Weights of a small masked spectrogram model.
Model: log mel input, encoder patch size [64, 2], decoder width 192, decoder layers 2.
Data: trained on tunes sung on syllables by a formant synthesiser, 39062 training examples.
Rows from block 7 of the encoder of a small masked spectrogram model, named by matrix and row number. Rows with one number belong to one neuron. Each number is 500 + 50 x the weight over its row's rms, rounded and kept within 0 to 999. All counts start at 0. Numbers have three digits each.
After each neuron's rows are labels from the 100 clips, of 14976, where the neuron reaches its highest value: "peak on" is the class under the peak. Only what is clearly more common there than usual is listed. The data: tunes sung on syllables by a formant synthesiser. In brackets: how many of the 100, against the usual share in percent.
# fc1: MLP up (encoder.blocks.7.mlp.fc1.weight, 512x256), inputs 172-255
# fc2: MLP down (encoder.blocks.7.mlp.fc2.weight, 256x512, transposed), outputs 172-255

fc1.473:533411541480506506497558510501557460534527494585469546475555458446576541522462524607527598439407559443521479466583459511462457554525560492465463478404548510527521528533541464625441593529502440519478532509573512593454495439470519485534532502503529535478
fc2.473:546491457571483449454498476497549549490598481462462529488586494478456484526481470448551450528556502564470452479456501515532512449546440577465513593454485516467550521593515470469502469616464592611483537439481478448493395574550498464478467451498506530395
peak on: /l/ (69 vs 1.5)

fc1.196:556480489495534494632481468386495472526498472470554557505511328527489536491512483556503525534406514575440508513565482507374460510462505493511430479486486444565459482606576582475540520482459501571578466406438575503553524524434507446478486460609527494538
fc2.196:489509549466435544599611472464510500424545533517524574416471559507540458483519451551560508514515437470512466423506509506489504481520554519487546492483469536413475463449499513541437472606564463504498574537491511533482624420506536527597460554476454494538
peak on: /l/ (63 vs 1.5)

fc1.479:460459497471477484623498504474479550475458528475567576509492489569522499511535508468551571456502525478496446440511523632495477465433540503479514470502546519481446432510499452482472458566468621547469504544515493466494492392466567486477528541508493521511
fc2.479:526531483469586506491468474469550480497532429397563474466579508566415504512577486477488633541483556459495585458531493547428545488552476520515510628547480531466501501542555504474518571495557480422472512461470418447500502509557546584484443441523469517472
peak on: /i/ (58 vs 13.4)

fc1.66:525479532443443448543522441556517429389499536480573507452583554506526478577548550563495459458429528450500494543439570567451481497457491472471444490491521560586492434556452579556568478574521503489482407573452414504429469461425521486456518584510374453502
fc2.66:483474555465489497499452394487515564428562625447449537508427564485487461547488543518454519560449517463504460508465460416483512481536387593531482503570484439459526518572406486482611428411507475523432555508510458552528437520546525405420513517458555555414
peak on: /ɑ/ (65 vs 13.5)

fc1.121:533551466511479460597467569546365429418457483341494451464450486512524537494447539525428451481489461553513573462478506467521466469450535601520590532531586528463414569494437528527456513544515531493492492544436498440559413501425600447460451585449526569538
fc2.121:530487510529589436575444472517483562464497445555602365524527386459511549522482522514387474469543525475513520468408463520567541474438421560439450438423466460503532534413494468566455438446508446480622454496517499466515517414452512470463526488484386568545
peak on: /ʃ/ (85 vs 2.3)

fc1.398:421464575489538442508492597469434578495480464498495486557464487430522472486493512596450485500533504505513510501453531431508494510480511498576470484437589593455476551462423469541544463505534500539518535506458507551469490560469553445542584501466549462566
fc2.398:537511528469385545501447527549524485470539549435407474490484474490489457494486481513531429562506420490543513481518438511543538551535562441509560534481378393558408463505481607397485514389455537502445505522583567456517476547514486471500442506587428574447
peak on: silence (47 vs 8.7); /ʃ/ (32 vs 2.3)

fc1.94:486534505487529574441482571462531519478464456453561526456512492495559509419477454564576482496580503473470484536571355467584455502441471535588550486498480571524386472505494466498480509433361508497534498471501561568498497586448479543518502541496502556535
fc2.94:442504466531532509577498500421512529519519507511546498542615519584542472477495393425535563466451443493485500498499542502419509477504590491570499537504503525510532382516519431594463577487450480465493476493425463533538474572574545536496540512457507405483
peak on: silence (90 vs 8.7)

fc1.413:475483447555426530627435474494447444533416555455447602492456522496560411483439522432479457605440544452510548465564511466552628489523504516539518522519469581492401567610458507569568478490498483536551574404532438560456509526484473519563490511542479457448
fc2.413:558571503489550505382446501511558492505530497468448483504477519494368502515516479438530474475524566435453433569495457581468466541473522466489430517475532425500506479442538529508513520505478534451480457455489514563416434571528489575439505484432489553514
peak on: silence (83 vs 8.7)

fc1.494:510523447530458493486486480511451463516469571530406473462408512424492432540527458487521498481562508533447545418514414402492507526489464486582430501488478509493499488578483561415496536496485515442508428442509597559500515465607504509512534508464554540512
fc2.494:495538537477431530504598583428588496482517464532535483475443506555508483332509519536564549504490498458505488532517564551515507540475524478546537515541439549589489496544541491511440436494468468485446483550474497465575479470428515398457573484604541475590
peak on: /l/ (52 vs 1.5)

fc1.136:502523499534476427655428547566374466448563467366566452505444388503513521512475460558441517505510495521474532449427482401523523457507449524552579496496557569478477608463408501536476521501472527457541490522427487422543475456421550502466451604451477540559
fc2.136:563493460535428530412440525539544439505427505551534519455535393431587447467422524486458461571534472556584447477552500430606497537468540487480459483479488514432425436401551525538420485517497463433494364556548533529502496488517538475474489556525500579516
peak on: /ʃ/ (58 vs 2.3); silence (37 vs 8.7)

fc1.146:542470550575513480589541547584438479460471477414562456557504552474490516567446440523396512543498482472426542506448540414531501511534552556519505475456561497517487576510469460516510473452517520360610521529471546435547413473435575448496448572455441556511
fc2.146:505537534470487493456432530567419491416557414537481529504513489512516559418424596449540444622482509540561535504581470577509516502522465486539510462492470521452537431430464478456554519550458468492467412433481550565494549593491595572495507403511509514429
peak on: /ʃ/ (49 vs 2.3); silence (44 vs 8.7)

fc1.230:485479470499503471449532436460533443587483475525467503430543460437415439616450478524521578548518556565482496472454439573449461499504573473543429497529540513539477427491491514534529463455516552483500534476589546487587430501511518513536454551510520499512
fc2.230:514546512499478458466518527524520568545472530549492549489536506525524583560527446379454462495486482454581405421474484453441531486528472502476483509612469415558504519521560467527424596428536470479459415493409456481449494504555488569440558440463514463463
peak on: /n/ (45 vs 1.4); /l/ (29 vs 1.5)

fc1.475:491480529484605526476517451453429524517477503455428442534511488519487446528454542540485515512528476405550478429472376512531499426404554502517527529534522411421546516544503552556549514467503518504542434535547517567551430439424514503461494459496606534504
fc2.475:401507451522427563581496505396478474560559516563585513550541475467504514441481494482499488457475400534476476438472531525597536522529518456373481573487527532407465473535576483499470545627429408640551470487555560516562441431449525543551436581438456476530
peak on: /ɑ/ (39 vs 13.5)

fc1.456:465516566472516551420496563447576454539584490531471498492464452439521405480555525441559480477528477486446414431488474519549563436521505525569506624484469528558466480512602496500534516469418515516453496391539463582497442467438437466479557442498495453428
fc2.456:557393492577475506621416581601509425427463550448491475417429389514501455592459549576408510472496479551542500477487471518576370486438489582597432467416563573529512601492449536534487439553484496447473485456456568396550490530437557537526481496554468477485
peak on: /æ/ (35 vs 13.4)

fc1.428:433449576477589501472529560484446469469442464471569477568545490629467539468391419472522525624503443443547567514485454509506490491529480505370528511578553588440578523424447436449564481476508465502505399517515534431528561511466494535457509487574549444547
fc2.428:533509339579496544548540434537524494486526526550499420488571500424434464568524472492547490521486381536438560511551506497489514474537532481432517517532475496488553480511550511561402510500527542487449621481472504550584449510449459524487499491538519464474
peak on: /æ/ (37 vs 13.4); silence (26 vs 8.7)

fc1.100:509577513571558523478555478475459539416509504541488480427526519517531435570481469598501452489506505426485583535370517480423491426469626534535544466535424471553417463590458520531451541514529499551434441420500516504477493540478497587559557512486488515562
fc2.100:542500558536493606534529436527461473444525551592475499484524507445483469509349449562572496487475491498483446546503523569579590493477538546480521413527435474471488484550524488493571550431414388555541523513584503497492507442498503492611540437484561543418
peak on: /t/ (50 vs 2.7)

fc1.301:452464542518422605467475535517544549445544510534506469449508465589500551476545599475580543500485497522510400477428513537535476441479519529637555564570504538421516469561498547492543512503452567494458480482470442576531444498483477458542448409565520387581
fc2.301:587466524510527603534527513544363407491566472633468500501510499508510496598449583504467406528541428511507489474400512532536492450475576492577521467521600415547454503404384526446439486535573407502434400585431452548523466512501565542462439492472416513644
peak on: /i/ (60 vs 13.4)

fc1.467:524550470541445578526495575565487569448522498513621521490565502474477506484500482495473570509600520456547572488431477546500555427503636489468581538555528581515459516456547535555594575572526528448518476500507492480430474489420580441513519449583414484474
fc2.467:417562414563472485524515409450470563531521500498507537544548573568496513416468461443479578515463393488384503512489446500547509453543484372487552485472502479500460516543527485430549435475554438629476509520516517504483434570499530457519511510490622555435
peak on: /i/ (47 vs 13.4)

fc1.45:476548576554608522561523451464546535545486457486563482521517560507517451476492394464473526488534486567518549584557473499544485533565516491426446559526492417561415407463508542504538527546366557439495539442465475442448451609543474415450431491537553557504
fc2.45:485464506510481531587522473494495450463568529613556448381547545506565492540531600530521547456494517480603545547444542483415511471507554462499527519524458459466446468547512520461466588558465601549418466525480558546517515548501537627641489407460477448535
peak on: /u/ (37 vs 13.3)

fc1.92:527538436525464456536581530509567478504482503459417589538572504448492462476483443416565529410450496607464587539501404558505494514434498523501514571500460416530462537459467434552451525514504587554493463589440464518509478564555503424448537403481488475475
fc2.92:483482595505427564513489453410488443419526527611569396398453572492526440549470553461488541417483496501529502493466576473481577570486533514588549492521460472428440529622488469478506569465473483526463586511509461512530579525556492543518543477546516470457
peak on: /u/ (31 vs 13.3)

fc1.498:507538485502459521529506501501486526599474508481498510373502553530439567503450438534441554491479471511502504523604434505498449423445616444502417503456518510542478425592436590405473457554533392522543595523500600545563518508482536472585523491532485438531
fc2.498:456585449440468558491537459472514472488484443513556484538500571457534509445521557561508470563511459541522598488451496509503479561547415477479505539401480551495481565460465530551384464581491600503532492481452481484441534519535477490517405455503580491480
peak on: /n/ (86 vs 1.4)

fc1.99:612467548559589467439433471459491537500547561502438545537509491575476519465467447463443459429511545480370489486519476560508526559426443493507472419533553454504499543543549529494455557484510537398529416515472445521378447453544460522481504481546508405499
fc2.99:407489371473563513416555584507664501557448496481478560509527510556469477588474462481467502547502452450502511484566528544497479484563543473447490504439487553527520496538427357487519515529516468526552562445578439502478554479496361490527490526527565457463
peak on: /u/ (36 vs 13.3)

fc1.376:526524523537516526605442570590353504459499483404522460453425492532543483501488529580458463432525533504497632498481456438534478562461489550455523524491555542413464572514448549499464469510503504465524492493464457432568433446465549453454459570478450599483
fc2.376:611467476512506457488479545470499549432455434500548569479530459459540502583508462496440437488570474517519488417412517487529508442481446474415432440533507609474459536481565502540477446567480410489556497577436511512525486496518493517448477410543514466522
peak on: /ʃ/ (92 vs 2.3)

fc1.165:542431509475528439422511430533471452468457540484484519582527505542583444505493437539491462499484394429403627476584554576557441494593601489474413481476505422510440387477527477566494597504411530473571577573494511449529488492570493489487480453483533404441
fc2.165:430423516503476590558522473464454483481556553491522576496460499572573472481540578528531465518405593549531519602464479470489551509561516480595565468488543385572418525513559512480490441511483502536530491496490521549511529554473484614543456431541509421549
peak on: /u/ (44 vs 13.3); /ɑ/ (40 vs 13.5)

fc1.313:523481538486504531510531486429602577585513446565535512431510530542491449487501458533448563490474479456549476523535501538521452536499555513556600505462414459506468409551471540408464531475475577428490461455486516536446433485602457556429513480481386453549
fc2.313:426479561509508570435564530535543490518563471494529517564571496493553536458591434470465507476567530504505526533517418563476507516494513394575500499608517480541517497452492506506427575503492491539465537450479617473535433516591568537542583463494627427506
peak on: /u/ (61 vs 13.3); silence (33 vs 8.7)

fc1.499:441521473479541461483541521469522553511504488579513447542478495486420511539552480542537556462582509524555415587587466475495538475585579534523557470351604633520566520582564515514550478560490452484559454435489528471502513382589421446456468375486513482547
fc2.499:482464492571533562544582508552451579527627489474571476515531550508524531443534455487559506465464451458470429534472490458470601476520442489574542578566459438531535316580507445447560550462430477578489536507536495568493441504543476494566528424519488463544
peak on: silence (100 vs 8.7)

fc1.40:481525533459551497552569473548443528453504474523556490479566449518564548579472517515468519505626512413440476484486467359568404492404510510512530488502576471453456443473465501467515515544452411397535550540539446522472559589398498435500440490508466534543
fc2.40:490515536524443562420377499547541500479485555517477525598451551505518459411478451421454514524442476545520479553441504521475533495473459475593533496538397429533464491510502475467536510493517497558491473488520548550491493480545507590441555506477484498468
peak on: /t/ (41 vs 2.7)

fc1.246:601504458599451451571566528573480467455514444484449463486503481529557498487500499521480478481468430490422502479446462522508455449537417543634525526458560487547467556480621539527588489497574512530541556587495441536570470557431546524501517513492524551506
fc2.246:428520466495531484529563381573485497571492475549499546476493485504540495503576445506631488447480508463459523508453533536464461548517497465452496483445431477620553504501618394531514517493531399543522502512444501646516607551531554536556570449468490495507
peak on: /u/ (90 vs 13.3)

fc1.131:427576411580455512441545435448549518606467577510499454577455547428548458447508519523569664536420527497477471513560502512407512415537538522572415467456447448595478514475526573507503434578496471497558547457494587484537501554481460375534403453557483538542
fc2.131:654493541453538477457429508540477497426506540449424469408510521511524548647467555540430406502480548552545561527531481454472453514548458419521541464455580543568498570390363478553569454384472507525513474468512510506554600496554555452513545525464518480472
peak on: /l/ (82 vs 1.5)

fc1.254:435537552519495498419597562494491520548550474428419553531417474454533504588527535445514458485472618505498637521481525596433437503544463493427510465523488525514485628363566500581568491503397478456500428491546505508467356489474478515501476491460368461429
fc2.254:525532451470497489542382422447510583483428454548508427480470557545457497425490457572527601551519453395456444408545513429460446469475502549520439504462560536423596447612465481468434510548639586502502554531413498532488533516455466519524475440547582562621
peak on: /i/ (64 vs 13.4)